From a checkpoint of a small self-supervised image encoder.
Training: 11800 steps, batches of 256.
Data: 203450 training examples, 14.8 epochs.
Rows from block 3 of a small self-supervised image encoder, named by matrix and row number. Rows with one number belong to one neuron. Each number is 50 + 10 x the weight over its row's rms, rounded and kept within 0 to 99. All counts start at 0.
Before each neuron's rows are labels from the 100 images, of 14848, where the neuron reaches its highest value: "lies over" is the class under the peak; "responds to" is what is common among them. Only what is clearly more common there than usual is listed. The data: small charts drawn from random numbers.
# fc1: MLP up (model.blocks.3.mlp.fc1.weight, 384x192), inputs 0-27
# fc2: MLP down (model.blocks.3.mlp.fc2.weight, 192x384, transposed), outputs 0-27

lies over: data marks
responds to: pie chart
fc1.115:50 38 50 34 51 42 53 60 50 74 50 51 46 50 50 37 38 50 56 53 40 36 50 32 50 50 56 50
fc2.115:50 50 53 63 35 68 48 30 49 50 50 53 43 50 52 60 50 43 52 50 50 50 66 57 50 34 40 50

lies over: data marks
responds to: radar chart
fc1.71:50 42 68 48 65 43 25 50 55 55 34 48 58 31 64 42 49 39 59 50 66 45 49 50 54 67 61 54
fc2.71:52 48 51 62 50 58 53 57 47 43 50 59 46 40 56 59 42 50 50 35 50 50 60 50 50 42 48 42

lies over: data marks
responds to: heat grid
fc1.351:62 39 46 50 42 50 52 69 50 30 42 43 60 50 38 42 34 50 50 38 61 66 45 50 50 50 50 46
fc2.351:52 65 62 50 59 50 37 50 48 50 61 34 65 50 29 62 40 50 49 50 32 24 50 34 42 67 57 47

lies over: data marks
responds to: stacked bars
fc1.208:57 55 57 61 46 59 50 28 50 50 54 56 30 67 50 49 67 40 46 51 50 43 81 42 57 54 21 50
fc2.208:50 50 50 38 27 60 57 50 50 33 50 32 52 38 44 50 50 55 58 59 46 60 35 65 55 49 68 49

lies over: data marks
responds to: dark theme; pie chart
fc1.191:45 55 62 50 50 67 49 35 54 40 50 50 50 36 54 50 31 40 37 47 33 50 50 44 42 52 41 50
fc2.191:46 35 71 47 57 38 49 65 57 62 45 50 65 47 51 50 72 79 48 50 51 41 50 65 38 46 50 49

lies over: data marks
responds to: stacked bars; heat grid
fc1.132:60 35 44 45 48 50 50 58 49 47 50 50 46 52 49 60 25 63 38 50 58 50 69 58 50 55 50 47
fc2.132:61 49 49 50 53 50 43 50 57 35 39 50 44 39 50 61 46 54 50 45 45 45 50 50 65 67 50 50

lies over: legend
responds to: legend; stacked bars
fc1.12:50 48 50 77 38 50 50 59 40 38 56 50 47 46 50 32 50 59 21 57 28 59 74 53 50 50 31 48
fc2.12:62 65 60 50 50 50 57 42 50 64 50 39 50 52 50 50 55 50 68 50 50 50 41 39 80 35 62 50

lies over: data marks
responds to: horizontal bar chart
fc1.103:49 57 42 34 34 59 48 30 50 68 50 50 42 62 52 50 34 40 45 57 50 56 37 45 51 42 58 59
fc2.103:50 55 50 55 41 53 43 50 50 36 44 63 35 50 52 50 65 50 50 50 50 50 50 50 50 50 44 50

lies over: legend
responds to: legend
fc1.221:44 44 63 58 44 66 31 56 50 39 56 48 36 58 50 43 37 45 54 70 67 71 50 41 44 54 46 68
fc2.221:61 53 32 57 42 50 67 68 50 50 50 37 39 48 54 45 50 50 37 68 40 56 67 48 23 50 45 50

lies over: data marks
responds to: horizontal bar chart; pie chart
fc1.166:50 50 62 34 58 50 50 64 61 61 44 50 41 50 45 50 41 50 43 56 55 50 51 68 50 56 40 35
fc2.166:61 50 37 50 50 50 60 36 50 45 50 51 70 59 41 37 44 37 62 47 56 60 49 66 52 44 27 56

lies over: data marks
responds to: dark theme; histogram
fc1.279:49 68 68 53 64 67 46 50 50 75 35 50 50 50 50 52 69 50 57 50 50 50 61 38 68 60 55 50
fc2.279:58 34 38 50 30 51 50 59 53 31 65 45 51 34 47 43 45 50 50 47 50 34 37 50 68 43 50 50